A small CTC audio transcriber, trained from scratch: 149.4 epochs.
Rows from block 6, named by matrix and row number. Rows with one number belong to one neuron. Each number is 128 + 24 x the weight over its row's rms, rounded and kept within 0 to 255. All counts start at 0. Numbers have three digits each. After the name is the row's rms in percent of the matrix's.
# u: gMLP up (value half) (model.blocks.6.mixer.u.weight, 320x160), inputs 80-159
# v: gMLP up (gate half) (model.blocks.6.mixer.v.weight, 320x160), inputs 80-159
# out: gMLP down (model.blocks.6.mixer.out.weight, 160x320, transposed), outputs 80-159
u.20 106:171134135091137115121082099112105156095119109149158129115141196144174141196115142101144074154146126131150145126150116111128104111139123098124124143101153130143132141136119086115153133106138137104110159118108126104204104115130106121114100149
v.20 095:105094080068144114102121112141109126092119115155135163116112143155119161144083102161117130136147170110138138078090112164110115128128142137130093093123135140069117126153163104128121114167153095104109105106138133108157121135156112167137086137
out.20 101:137101114156125130128166135174135114144129168072078133157126130083134097088099124145089169147130156154152095094105120164124155150124127143131119128107154135131137164137137140152153152174196099102136103105134097120076127139106146126142122099
u.21 106:108137107117144123151164144120139124159072151101098120124124088108122124113146153139135107119156140166169125156104179126103109163124095103132133143121118116138121152099089149123146139125190118129124143088133125144138122165109131142149044123
v.21 100:081114115114128129090134147120177120142115095149119133103128104168161151137129135129167117122142106113102152115155121079110145139115124149144132108111160157147122061097068142113123088134099082132119169157113112170134099105120159137191112146
out.21 100:100088154138141123156159092130096178118167136150195122124132148140093091141080126139105122162125113086120134125133106110173157120123146168123122122101152152130117108136113125110065169131081115139134154139140150105104111079147148154145195121
u.22 102:171121151144085141161126136086122147164114100173102085109138155131126157155159138122110165136110104139093135111163123093131120150094143129048150133106161113156171103118147116114108155123110135130100138099104160116150146155126143154141155121
v.22 087:148119107160117117127170156131131150137137109089113111125166141116161157093090091143173091088151087154140142145163120145120120120132122146106112124167124138112147132115106132143105068150072139147130168098142150145155133122153154133106130148
out.22 113:128124094138181127094147119128129107129120117121156135111083124097112134085113168129109103123145154128118120132125128155189146159138112093183125149172083126139115156154156114143134129141162129097138136159142090123153076106111128125163131136
u.23 097:148165132144159101088099120111144130144103104141120104111143074133131132069124118143163130129123090120118109172105132083136130155112130145123125119105108124159123154113143113137120167148132140140177139091108123149120161083085149180150157112
v.23 100:123160103112097135127126128100115145104153135136120158156123139112131156120107155127176145085096107100142135152138131148115140090135110154139121157147084129104147127173088139080138127131130140112050160096145153110158105079136128131112133076
out.23 109:106122156144140081124133150095157120090121130101059147128102138149111127162149153110096162139113138115078174085169162102120117103115120118114122161120159135138146119104094096129152093139126114169146098173144134107125137073139127111114133133
u.24 095:112121125112085110142155096116108121090107147120106132169109111099117114117116124121162143126096110126117138133123092156083140099120096174134089127143086114143153164159133081120123168105125131094102193147145087120100166096143096178115125132
v.24 099:133124123124126127156132134118100147115133170132113112114113120100141096116104147129155071180106097156134138131113132161096171103095129148130115094113126137160133143104168123138119141112142138142095154082144113144078108159109146127143134163
out.24 105:164112095132112124105133115133184136103108176113115111134118140137103123118081115117144132115117132098076147073124130136149152170143121112161111176112133123121171109136134147145109174141140124151159173139133163116116093085163128132122109112
u.25 129:106159146087103144151117147102106128101127096118105083144113142159124099086157134132134148122122114137116127120088121119102097134125122087120131128128105109125086143105151127107115113113084097117141122120152095102109123144117115133131129112
v.25 110:135105130103143091113143141148138151164098155162110141115139117148140102165103164184130108136117084130128143091136112142137135176125150124111121153140114080161145098122151144147147132126167117160182155121131159134155118132118144119131147162
out.25 107:127099156139154125161151082128165104126130135127145132116140139123116133093143144103090144126145118110177157125105140103123112136112161111152151110152178080145120138114173150102125098126150121124158126155133124112106089131140117152105164156
u.26 099:130134115111116102073152140116153144131090107155172095098160138117144170108113132146136156153147160105072105104148143152138148106152103146129147086137084110127136143105119152116125127122097147136139140098113113121138142107096120123090145175
v.26 089:113101117132061113092129147130142112124132115073153168115119089126144103166150095113116161082112117144102182147135146094132079151135077123139125141094115126143095128125118118115142130108112158131137141148136135148098144152109094110147160152
out.26 103:108178118134124103152109151098094107155114124121111137123119103114164134158138100148124118083147124106140136166152118125104118095103116131091122142104118093132099081190124115097117136134112149154097105175147132106160126142132097107113096117
u.27 102:115104135132140102105114101133120148093111104121156117129048120144131127162129115135097120129086103125124122116095135160126159140194107133150130130132098100105103095150163107136130120130167141100127105108153142097166125149094135124155095117
v.27 086:146103160106091118082077149082170156154129113161132108135171114125144135112126163157140096126150126137101094121132161154089185113133158165082108150102134108059138124156102125143167113103086118129101105101153135146159149143133148103119149123
out.27 089:141143145144119136147135136102136110154130134153098102119149130095121124051114099142182123142124139132142159102142099106126111126067129132123149124150158127144131146137129139125094114073125116090137153134104135168138106076108129116117163095
u.28 102:092165142136120136156098135184157129128148184111144097084107135078124099118145121120135151121156112151082153149133117131141139144142125140123113117138085134125137124111119185144140071153147129085123097118174113105151145141160144143141125108
v.28 097:159131087144110167134118103148130151119120111140092080144121149144132094172107178159131125111130120111105104167090123098145123131105109094165132114087152113150123119139133134114159119124141096180114148106128159148155133118134151070111152131
out.28 112:138153123159143151091174127088138136089146147140131142118125144132056171094138109123143133110094133148099137152149122122141163094064132108154144162184129134136145119120144105112119135133127163111117140083182150146112101148103134157138145160
u.29 108:117098108132151158113109145138067195128170153172140171110126147119107135124141094133098113107129146116101114141093146109140132147126113139123094116107133059152127111129143189141101090120125113134111118131111153102159122102143177146135101116
v.29 102:142106158115120135094062119090122113123106168140091103094123146118112129115134097141163099130089151127123155139161155196123167140145121116128109121127148180093166153159130116126083137131112120120135138156148093113109064167152145124157098143
out.29 108:153137142128110098155152126112098114153118096145083152113119125152111132130111117143150105112128158088156113141136154108165112129119205111092104118111141115131138172158141130130131131092117170116114103110071094131101105110125123068137094156
u.30 094:122138145117129100129134176098126107133096172139114168142157153144110142146158118096114113071121126097131098138144120158132129168124143157111132141157153161101104092121134105129144124083111141123126168168121126138153122100096142111139119163
v.30 096:110126095131108107148093123101096116106084111151165084105153133114132145116110106141164135145093097121136188116110105152141104102152157093101102155110110117172126109133115130124134152126128107132098142123077068145121117160161152105095135159
out.30 092:124111135114162159133089111089113207122119085123120103122153113140135110100129153114154156141129115138145134112141121108138098106140151132166121162164130122110135140159115134125171150167147072108188109134134105104157110146154148111103144101
u.31 098:125151093134151152154111120143092101108093100159138100126133113141130139147101180118146171113097154116115132070146127156156125125119164109135126135122121091147121098106143147113124169175157142160115143119096161086158154131156099141133170104
v.31 091:135130110134105158174095141132102146107102077119122123105132123124172081096121126119132110114126114087134161149124103147097084143079161114116055107132118159101144124141107175125131143127138143145103104128124085133091144109123172096130111112
out.31 098:143138164129126122170137143127154109138117108128121100137141119147153091111120075128101083139104147102108127156176135117114143119174104093128101157141103147156077162097145128183130118103156131136121114124155121106075113114120161128090078141
u.32 081:130135129103090111112134111151092153116121116084140153114093140091143171133110140145144099140108129175130165143083113151137116108087120045174128156138089082071107102128137130138126085152116140107157124105121111145145147136112110144137161115
v.32 103:133158129170145120140094153162178121145135111151102155138120139136180131103121118131177119123195145131141065182178143166101109125104134112120071142131098140154153129147162149127114105136095143147115169151090117115121109100150085135118134107
out.32 094:144116138179154145099085128144128101164149131126106102104146096133122114144094155118134117110112114113155128116175172090140128151136158115106145122142108164136162128067131124171104137168131157113145125117144127135154132093097102153103132163
u.33 098:125119105090134126115167137156127130171110083091101148090125103157100128149139146112091104132164131104124147131142096125113108130201150108140135115142171108160164121127171132154149076149132140175151070119082134085168121154153120110126104136
v.33 102:109119149143094110154109157159119127136170131076107156138129127158155142111108112119092145136132166143115188142089109125192139128169138129119118144123112113139143116122112165106119122150165164148122158134137128123106113117129140112186131132
out.33 101:121142168136106219129120134116107085110126152126183150111123147141127163112142147135151158123131109089141156102105157098111149161152139116134114164101121146125104150142076165128111104087143133124142121096130106166117147122109101129148182153
u.34 086:152139132133155094113126115173138120120091128137114105135124146135139162130110108118108153115096137166067122150130119164110078196163116146111116152166137170176136143087104089143140144167143180135158116121112109121152140109112119143106150176
v.34 103:099114138114108129170099143097104129148118091135108179133146126101091164131167108162126120141076138101186127168145103097102137135103128121095132135153151126108103173129142150120063124091125091110105105105140113147142115143122126162143092153
out.34 104:108151090189175143145117131101124145142153141130171167142144081117097140152117143146106137125161127165125109132135139148138128142163103117140161119111150063116149124086143159156120170148092107093112163089124102086126162139114122137151143086
u.35 092:138157139129170166114112121126136095081136079148161140156130111109111109161117170153175141120091155070121112108095157098083130115147116128173116151137133108139138160151133123108186100143120152131142146104157136129164131138112104118148134083
v.35 090:128154128120109127140109165140144120123099133103139141102182172146094132161098108107113155123128129146079139121130114128136153174139081118131120123146177132152153107144114120140147137126127154131141152172138089125099179123097107149161168145
out.35 102:124131112137144110071120111125092106143097144151133102094147115138056169171135120120126155117148119145121126087148115127161133126141138099093099109075115171139133104156121114127143137144156087175100149120133118088122099169129129141142085118
u.36 095:154091129131161144106116108129137106120127136138095140097106120122106104172134069129106163138152112144147092118091111110130102147135114097139151114098106142123155113159102120126127101126132091156093167081118144107141112143097120108165133121
v.36 090:157151150133121184080090112138109155100161093145136158133108114130056155127132131170131089135110111149114139151132104112139108135162109144127090147114150112155118106136106137152124076125136178169123145139132115132124152162154155132175114128
out.36 094:109070108093114131145154134128118187115130115119144124155122152087150109091122202123076108149093101097117128112128105125135121102086127144142152127106145121136101125117142100103108147150115112112152110161118090138110159110111084121151098135
u.37 096:116110138148160115129080123085124150106165108137150094161160129113134106192174120106092120168137154120124150110090114123114102151147156121106153121077095117140099095137120109141145137142182094130116103123125117147118132128120097134123119091
v.37 096:094156137104107135169054118113169124143112114150150100110106147109145092144125124109089145154155132127118115135092163135139124155137129127119114067152090135090114104152132140104139118132113099123111132143156077135126111179136152134142071107
out.37 099:193129127136099115136170173141147141136106125084133161118115188112160140099142113130153114093110120145124119105102126086102166144147108120102137141149102102122141103128109152108140137105099135129110149131138064162181149100117109084120167129
u.38 103:151105084132124133103152087109116139112142146135107123144100140112138120127109133131166161094119128139148110143114146130098118129127120098127087159151096143130130107141129143141113101145129121137155113150129094125125120072151119153092104129
v.38 106:132110111129105148141118106149135122105091135113079096160160152144153197133157127114143135112122173135102103153122154171184142135126126104137111108153039128144130144144131115136099122146120112136179108132121134120135139140124140145134106130
out.38 111:144104106117142129064105141125094118145121119105142106152122143099094135147104138139123084103090115152103156167119134112118095129091125115148156121085172142118107098114127140144117158121076123167085126161105137152139134100141179172136099198
u.39 100:110126111172130131089139130134095088128115115134139143115099127103179153110115093133131115140115118121107165163130109106102088126137179124162117094114134146166119144118136164144160210083158121094136169113084117120154132142072141140130169105
v.39 101:142155131123118099099164135167131170128167125126158169174111165081099130141175189140153167138158148118143118133078111151130119147137087110123074195120140133168105118115119108091118122144122097163140119097112166100094113142117122137111117142
out.39 103:153144155113079131131118149113073146117070144117111077122151148107065161171151149136108171103143115077133093128138133150096134162122128116124138103117110128161163114141137132158132086147158104144113106094103104139073128133132118106129099131
u.40 107:116094089137108149073172115101116103106118120121164105096087144100107159119155136135126180100157148097111116116112103157092114120132141117143115137110107105151137145113118126119149154122111144131139129130137133160109174100123084152172111130
v.40 108:089154134139121110159136118117137076099154127124111093160160118118169134116139129148146128127056154135129080189126119104120120115132103095148103149113095138118115094151096152139113164146118159139157110154128116092160131114108121108121102146
out.40 098:140131154097142096143128168154108108150114140098162090178151139120121123149088131098115131109095121100117095110147144121131138161128117110076109108121116156113145126112179137102172101131154130146138127133115112080118127140130124147157109169
u.41 100:130120100154144125166145113151150146141107124130088109113149062145128124131151164110121116139131127179143118091082123102174168175109160105143124114130131138064150111127131149132143135119154125144106142117119124103121159143093119135132108124
v.41 100:092122179134117119104118169119180103103144161125131090126108073136161123167120145123140144167182085088124128105127096137157092146116145109118140109136169105155114162093096108102110117131154096098125141117123148168149083125100149106141162127
out.41 092:100127128070119149117153162131124150137106097101159149093128169104121140127112167135118166103135170131103151127153083121139135120176079154126123168136115180143097180076159109100104137132122089126135167162113130094128138090160090149121102131
u.42 096:138129122131108137113147095173154146113115136096161140118147144142126112135120137137114085107141143115143084146133140199092134149113175103108146110168131128085155161154173115148135076109157134106110134085106117156111157186125152072095151150
v.42 107:093096114159087091088108166135153095105126140175157079128129136131146119113112185090100138146107101146103130156155145126106134103126129150146148129151122128064112111166099135149165108119147130138134145133103148149163096149154142134099133159
out.42 104:118135154138111152116112114147107084131162135160106143140142122150117134116168095141134104128125089107130118137148179128178116115091141133131090129123106174111141119152140132115107115101121125165106133102108115167061127107098144098107135107
u.43 104:149110147147115107153122113119153151124116145102128124141125101158143166100104065116162188142135139147130137126132080144102063108169144129119092135154116112098155191092152120104112105169109114139144144149102156138154153098115107152161106161
v.43 105:127128146102102072126100113122117108124120146084147159121108135142107108096140095089158137132153092096121134088127119119075095122128102103103134152119154142091180109108126152111112119104126153110114091173168135146129095133124125130102143107
out.43 104:171146126113099111103119067134127205132095100115085132129123141157110122119095133104109179102099140127107109077134129112124118163139114099099120121086076106147108090110147120108109171156112126127127130155130143100178146165125131115144137151
u.44 104:150120139142127110098109128133119078129161127114138103140132120116159138135149126129139144129156093139112164121120115202144104120140111136100130112135105117109133139143113106134092117121164149128120126121132114134121152153139116141108182127
v.44 100:170100134136127168066134160170129151084136132089145163134125123114146121140160118123096107116155113101110129135088127151105153151128138142174091164095135106103099148163177070156097174129119139139132127128082099120100153152136096145137112141
out.44 092:133162166122145146134147160101166139099132156177155136126126191138094129107108161149149124131109122113120120117182136155127141100138118132131168167114155158117094148130132107143117133132113120120136151138084104141147120127149109103146101058
u.45 111:095125118119092142127146121109100142154111121143151111151134171111130136122108105173137126139133116120132160112121111129147115126098080139079151133081116183142132080066130133133120157115087121140123103109098127161123139171114139121149169104
v.45 082:145126132142098117115117168103130093111108125130142159156121113094124138121083121137129121132120116088118089135098130105139155172142135138142100182103134164129159126122119143133123159166123108167156131139122118133071101107092127118120069170
out.45 097:065065117109124143161137106106167140119096104101111085121100158117110132141118134091101145121116103132137121094123117154136062067149152109162121100146121123126103151160137126125153109125122138123134138083140112143174143083134148160135088110
u.46 089:104132116181127140116140109141155148183199117113121095136124113121162144177109117176122163081110113143099143152147110111129102129122116139146100130118106117155140135083148098183140149124113178103150129166156126122110129118099156142111118153
v.46 093:096136131184103123125141103144096148119158137106135134101137132144123135146110120156078141159130098121085081133049110123160138099127097112115127139134131139096089131138081131114089165131118132137134127111140122103089136139160150127101138075
out.46 111:128118094065140102145108124105138159172057153127116089148131156080145139159158091154133150174133134103103133130127130143112134130119111130112142140076130169078139132121128061108135126101097140136147173132153108127117098149107139060145148132
u.47 102:127154124164106096100124102097092103099102118107128103130127114116105125154121145117118169100156145172154147113125128100094121124092103112140169102156085151142132160119106134102102151138157109137141093130122125135118127134135151137168080144
v.47 098:109062084111123125119130126130130123098090096152117183139129143094122170104130092102165176130172118122146129116104089139134152161162151173141129098157112122092120115155111135136104086124156103127138131154125086152127111107113105136122142114
out.47 099:101143113120127156146148141133133082111115110110146133111138117184113117114095143127111087149157130094070130137136141120145129145143152130114110142130126159163094081108123091062134146146129114097170143135097152138094129144117131131098106111
u.48 095:091149137164143142141158127169167130132116137158116132124112108120164110103141125132083103147120130130157132164139127109129103180089158120080058108119099128151070119122118147150115150096144096118104154138109106126141110106096120115116128070
v.48 101:146106145112096188116104159161112144085136105125113092152109146099168093116116156123080130153116112123169088186101109117082110138144131101135099118158138123116136104089167082107185139148107117145117124146116129108111153143135154113116139137
out.48 100:163139130072126128103076129121124098139150131099096107093103098101101140124133108105129146114128134132124107124132106103098159119130108127121125089106098127105105120101079198153116104134130124117110088121135118156149113142131115086154196123
u.49 111:109111137143087094122108138129146139138118131099119113134109142116130134103076115114145120108101101112108130120104110130057083105118162139122114099163061099081142175135170163105123105138138134139159121135122136131133116083142090150079097156
v.49 097:113118145143143083111157127142119155110074133088133133116092121131093138113152140151107111141179094149121145114097158155153158157112109175166183135112135132150152120099124145100147124163121131115118134118131118175107156145166114134158112162
out.49 094:126165080099115052116114165112125147164151125090098100112128109183099131149154124111119137140141128112150110151129139183126145136171138162113125121151143091103140097149167174122124140154119137143106094145105131096147114143128125097073155169
u.50 113:120114126167127096095109080106136119096117137113140121160113085126154079098092104159120131117131095133129131134122149154074098140115137100096118172125131104140135139112116152115119133123072156145136136123190099134153159168127073133145137118
v.50 100:139154146123153118143130133151142132108142169109137100133129103148130104165101112145135171118132125081131121115110150179140132139132099181133122080136154119129111154093133100107125153112141130126140164164130150149144146190114138132119134172
out.50 110:097086117148137161128102116129066115165105116123139117133134136111141135094159136137110119135097142129133165133133170077113137134142122155140108144125137151138160131105095117134136114132111097139104098095134155149123128167137125122145113097
u.51 102:104146123130153132112142164167114102078124146150131135159138104120148067097152127141115129102114129143086132149175120118129123157150145123158135154150100126131125128140173135152098116129175145154090129128093137132101120152136100145164098067
v.51 102:153132142130122171136115126174133160139144134127140131088158116126145155107079111102156077141111124121128142154143095081119146144118129166119140123142136119168133124174117170166134161097127100124141130100147124090064134087152115121139107166
out.51 105:135079078108144152116156154105113116139124111137110118091103130126165122121128108132130147145163142122089130146082144149137111073120117118110169168121140131162164124115131146068105112134124115131110117083109166129109099089114134158070073127
u.52 093:139118122126079135114123102157146111132130105137102175162148105172177144141121122130123128159116109110133137120154099123131096162141119158134185137110120136110107120159153147135091133149134103107151134128142087128091122157125129135131137130
v.52 094:118174126103094122135121117143139157126112099121118112125112128125139119085113110100129116079100114131120129112142124100135098105180074144133125131120086093151143082113106120134121111149099161127109102135170096116149175123106108160163120123
out.52 099:130130157106155122153127134054095144130120096139155161107137131095139180128138145114126142125112079109121153099113121169158135100111131122146134121187167151086133097131134149163143114107098109131123120136117135138152119121131131132168150117
u.53 100:139163111149147120135159141095093134103111143139164125152119137102124111140130143111162129119136115131136144128138143154120136118089111123115077128134171121148131127127134106091150125101133142115180145158184112114121140145185114076112094128
v.53 101:146127117126137121155132082149125149159090100125141114149137151121103145123096126110103164104173163092072145112147147160139079128153146109075152085129142149134150121089097143182157137121148145187140119147101117142108128095126105131128156154
out.53 102:137125139105091169103161175130134151153122131121135150122124137129121090149073162098113175105113123108149136100155113078139136131123146135141133110091115178142140151125166114142092147154151115149151130148113129138068116102088096157148118156
u.54 101:134139151149135122150107116137142145103132104120115118120163133122175121149134178092092117132117108085117150147156141127167146129103148080131131113136144094165137161128152149131147126165148164155121117126141141142127136107123105079122198153
v.54 104:105113126122134147148115119088132118094105126120103126107118163123129120105082142114114109160097143115092094139102128128145089142164114130112145142160168128119148110090116179141160141078067108127114127136089106078123131182125109095135112084
out.54 106:110098102146152121118120124145113105119117118145164162122113107091122105131104135105114099103151134147165140108179145191097129116149123098093168145146118107146154060119118123124140116131130140123186142114164120128167137087155138142098104135
u.55 101:097130132141085146134161126143132118152122108104114091155133159128116126151123101138178135149108140093156137131167153132120111144151119134083139142094134121123095185150115140172144140108109123099134105118117099129086131153129082150143099083
v.55 095:112135138137145134096103145094112099149147115124108145149104112129120113112080148099113148144127075116119131121101127130179116115136077135159148117102119133200130112139125117148126122147107112160134125135138131126134138142155159135155123110
out.55 102:108123150083137144084155111102161128122095113154103129114124084106175136107116135125109195121137152134139170098138115083133132087099117114127113148121119150067135117095096144149133107096098125167132137156147140141141076151120142118127141129
u.56 101:174116123183091113146165100119139163187141124091112075157122143132157141110136136129126170125133133165118081155128102150144131127099129130178169135133138136149135143140086113148113120141132139128137167147123142142148175105172164127118137126
v.56 099:125117135155127113086120109118136100077146126114091126156109150153154163067117128076128103124124141152133116134114152127096093118142139114144098151150170122142163128118120138103147146149089115144118107101134063119150138120156141113103124079
out.56 099:168140127090098163140110088099096149091108133120183170129102134108092123131090103152138141097103110118137122127132132152115129137165153104098141170125126126124131157089168147103123130114142104155132118155138150103106149094108149167113048163
u.57 098:134108159139153155121140090113114131084137125080126101143118163153152151094124126128091124114144121109091143098138138096164187136118118161093148140143146105077133113133097156137133134076120139136088145121171129118159113107143124105101146122
v.57 100:121139152095174148137124140155140100111152121117150132114153130089075184132126092154148157133121128123084132093110122154134129135137135136163117084152133170134162128134098152141147158147156134133167116096124112133128171108180114099157121167
out.57 105:111125155151073100161146124148154128137130113140090104173123138165099087145087087108165165171135164138132110114120158130135126125124128119140136099082153140135183145101140123125087117136114105091112144095105124104148131113094127129151083144
u.58 106:122105136128168133156151144106147111162146091112104088152146167131106131109084078119170142148138132112155137126161131127138113134158183142140095134129134099131096095086100142119133126099172105149132147162114101122109094119115148165145112129
v.58 104:122144169151127082135115114121106140143139143139155119070134123127142121157090144139124113116128130198121145133112076130136162136129128132116145128140156158100150079133111139095108137137134127149085112151123116173134125138136096087140158152
out.58 099:097138115131133145092115121088126097149131136115124072115130102118170103129129139120138145139129112128143131183143153108103100148131122120111141124133121144075100165115134115150158166157144119114128123160084102175106137121151175180135136092
u.59 104:125139107130150092132172117157141141136103129172132121156099146151179139148083097124167154116104129145172105050108092115164116113109130146104101144149143132099134123145153116125119140116074136134141130083145135127121151136102132153151130172
v.59 104:142117087123122121101123129152114096153128095092139143136107097103120123154143138102147122118128138090139142109105097102119115178148108100098159121107144141184127152158088132145115154113131151113124112147129127110131141130169114140071126117
out.59 110:143120129169092157116125157171108120120083110100119152113101110136129089112115136094123154127146137149110136152158116152124133132115154117113135136136112149094127095107104128102114082098120120147104117171104143110105156144138141091165163111
u.60 103:111105106090152130132142123146099138129134126123084132178075163125124146138113117127098181151108136120128155127156126154111113144115110134103120152166156105129089116172156122131141147129164127086131149107124111132088147124106112112182097081
v.60 097:107131074184096130125103170110131113136120135150157131156156105141158162132105140120147122147135155128170121124116107114087109144154154133156129146083096150103113127163059135147139172106155131166131171120105142110106119141129148141141106129
out.60 103:159147126155108102137110122134146070095142140127153134160110130102133070119097141159172124133138092102151129139114128117072124117148121128145119117145142111127140110119106128164141086118118119138130137102139123156134085145155112173094129147
u.61 105:172160105134156134140136143158083128111091154181093119158140175119137128171132116105161146157106124135132139104106118114144119114090117109099127099152136128127126130130091128168137149151122117139156159102151151106108153115112132138134079108
v.61 111:159124142168118124105114141126119096100137163112110137110101143168201118126122161106133098167118134139138127102101128121082108093179142110109123149144111131125102131142125134178136139138110131108094123122097155125068108156127156111114116114
out.61 107:081137142143131132193105106097137095143117150142147151130139078162160144159134114139142120145149164095126117157158092112150082111157119146118124129161172117113147138133173146157130092103131139101160144098118143152123085108131137174161158135
u.62 085:119129123155110156088094135096134127121131122126126129128153121125113190153125155138148132108136147137139086092113145156136146136123139142159140131072126141105123110122147194161139096091135145113135120089159115110118157121077109111146115135
v.62 090:114119117172161104090114135142150143142125104140163139114125151107168134157162136134127130125182113138120144120124123119163091126100115144141127139145117096130153107143115139127119134117150133113117124095110179085151131146131143123090117082
out.62 102:142131139124113108104158115160124123141085100122125132158085135160112141171095131148104141134187108128119117124124114102116122126120119144081136135112118106163131126181131074100109153116144137149080097171131127151126117124103152112131153109
u.63 101:154133179175117127115138159135143160132118110163148123146099091136168145123111154108170140171142075129159140113162131070135145150107167164136133146152141134144117130102062136161104112138154107102122152139150135121150109150126135170144111130
v.63 095:149141143090124142101119107168109140117181100133095136138108143110103122139162137151149112092131139130071129115151083112108085144117087173087093137127111106076145118117116106110093108141091130092095173121124124100136146095115126172121074089
out.63 105:151138108132121137138155131094145132109102086111089097140128081131117123146130107139093147068120128151106125086125145161115134130092111115141194137129124139115154096139151102110112113138129138174134151086137138112116150146101088124111119069
u.64 094:090159101125134131122091156184130107111143087141122181120117121143133119146147136140119112145123144157125141162087160104163085149145097094123190112093135167085085107097146129117137149130103155102119117112163092108144120129121133176117188115
v.64 106:146161128132118162122133159132092095141091139131109130100163134096152123163129159173127143092159120107124173145130136155144091168167119052094112167107083162140077110151123121111071144160164119147131131167112146146097102147090134090127136122
out.64 099:105105160165140101147098141125133130138182132160134090185150128071160143135136152088132164077114133150105150156180150133128140194139121152145099096127126110142140157135102107109138125144127086103124146153131142126114122105121119134121092141
u.65 101:109169111132113117180113133121099145162108139124093141153135174131150160125128123124132068108109120160153087120112157147121118103161107151099164148099106113140150089108157116124078116153131124168138114140126094146132163131143131061123148118
v.65 092:157127125123146127111077123117153120164090152091125130122107120116141142118111155106126177081147131139126156139163140129114104135116098100160117137076117125145107121122102169119161129155144144147140131119122131123145120190144136115131100150
out.65 092:132083092123116156131132160097129117086144099129199103156131103110175127134105133146139154112118126121142176129110079104165132114110100076129116133135136151154104120103121144096133142101111115104155137134144165085080121110142105159130137148
u.66 095:140108115071146104163111147102102148108072149132094169121144136134093152104109105129126086150131129093095100142074125115114123131166123144161139120118161100120105108137163139162138112097131108108106140133084105120126104200138115120090134143
v.66 100:128088109113143138130144110094175139137157157133104164102103157125110109121116103131131080140099120128110082132127158140126069120120123124128121104106125070119153105061140133157140121076169117092128121159155096079132131144098098119120154118
out.66 100:106151124138115128112140139118113096114118090085120106131136118109140137136168130103117156115137099138117171078087113141141150139109102099114119120079140156125169120113095136092103141139176135126112130130146109123168132085150076127121117108
u.67 103:109117115108106102153155124134103139104123119114110130139093188161135119114120056149152150113094137120121119115123127177121128127118137131127121164126137134126104112150111110116094145137094156139128164124132122130125149142101110139139119161
v.67 093:131146113124123141118088122151147116114129098129160122159158157153124148114092131162147108133144111134099125068107134121093087126125101113139100119122186158096126170137152116086152099106171127184136184123133143109142140109097133109132123129
out.67 092:138079116088127114124138120187145188121092132095144116135143116106142100153077144082152094126153114111125152139128141100139130101124110129116122090151098146138146137103108136111162102122136108132123109180153131142105107121127153083155136121
u.68 098:130086048131128141152126134147155091136113163135101115134107131159175136136119127102143179161131107114116109111161140130153117169160135129114139167111075151150133106138134096130159143125134103119103123084131163131153161115133132144097146120
v.68 093:101116113147132075109136136149161129085141144134165121178122119091114131098133089146118145132123121144159133105124136136140123096120083097126095121138139126149120074129124118105133144101142113147122093123133133130157112094146134113113108138
out.68 105:122147174142141109127117139121126116133136093169167158134126127155097186155116103157101126093098112139112152121142155123122105128153133156164113122116138110130146122122084124106124109146138117160165097134134140160132123173141121135159083125
u.69 105:129152120098102135141140146149115133145149110113115108167121166088146168101148126149115132129179141121134078138139114167120136135127124097183094112105121160143125179106127098108136086131154134180123117116136108153138132131146155114139134130
v.69 098:113172143114126122091114114161128139096104113063121109154108097116139143133165151132134171121145163144150096107131145123132114091150122079086125121109131153159131110103116140152105162154108175145137155131149139183140126122172103103129123123
out.69 093:114113129176097115095189130159093126122090144117107134099088121175104130134168167107168125122147065133140138141133136132100180131104086115114151111117138118150110090136100149137176113121107108136136095187124133102095141161149112106124170123
u.70 094:083126166142114098110095162173121159167117118107125090143133092110131124118097147104108090122106116153115118077091141143124138103107120162159100150091131098121126148134083173136102155124124072135164125091160088138131145126137141104131147135
v.70 094:098153093111144153148083129132133151135149128110095151071072179123083110094156102135122112136163111119162154105094146118122091150139097138144113112136097134135080074131143124124140126105137136092106134120094106113118146149149102119120103106
out.70 100:155117128103152165109149102178134130130121142098131138114071131137162152140162127143118112141090120117140128162148143169103124142165157094135106139122131158079107101139150095100160134064127141109137139111143145130136129127081102114134102134
u.71 086:103100120117141126127122099121134186148105133111141125163102078126143130121184128147099165116113110113140094151121114118147122108148112095160149146178121131163082124130123130175145139088089132135118149102102141140128142136117136148116127135
v.71 081:157123113133105083132144162171102145097117124125115114127116129127150111115112138147096127087109157110121149128094122140166121132113077125127137103128125098130142098105103084132113137083092134135107158135130147110112161137093103135141127114
out.71 090:178190115134143088177140153134118113084150118092127162174114148134128136142107122115158137121163124109117134133113131109136156105115161126146114122094118157110160136161129130116121102126119113105125145103131116152125135132156104164131140138
u.72 098:094102067139107161133122102134116149129115158090134150125100146151140136087127127158157117093165123142136128075115088139113086097133110151144130149109087173124113113111144121172066196129158140189108130142108122106185120099165159103136115157
v.72 106:098135095171109149124141092109134122137131066123161161126106149109123172136095155116109125114126174168161122116137150169091159112175131123125099123116126125120096110138130112169160089151137151141089123089164104134076162151070125123117127117
out.72 093:156142161102116096134107125131128128119143109108113107113073121152084140148131134102140176134103111125098098165156142108105159122159160142134125125153114106143121187067111077099159107149108085160119103125151213108138170145141148115091110177
u.73 094:075101124093120115119113114104147139126143102126150147118123119117109119121129122191106144130116105148156081108137167118056091108137159144127110148116159091153114142088134130153116105119121140122116136087123131160177110153119124140153102136
v.73 102:124144111121131107111150143126133118132121120116117149175170133083150133106131129110151121122117139148148123089113099119134138145133133133122087151092141106095160154109157161133166097134091082116090162160097138096118102123107085134091157120
out.73 109:169087147128135128171157105130159118120124126141129102138134133112131129138132190097139147163117104091103139123134120140184149151150139136087133160154104133129131107149127117143147120125154139149110125110094158109117146082150130126131162109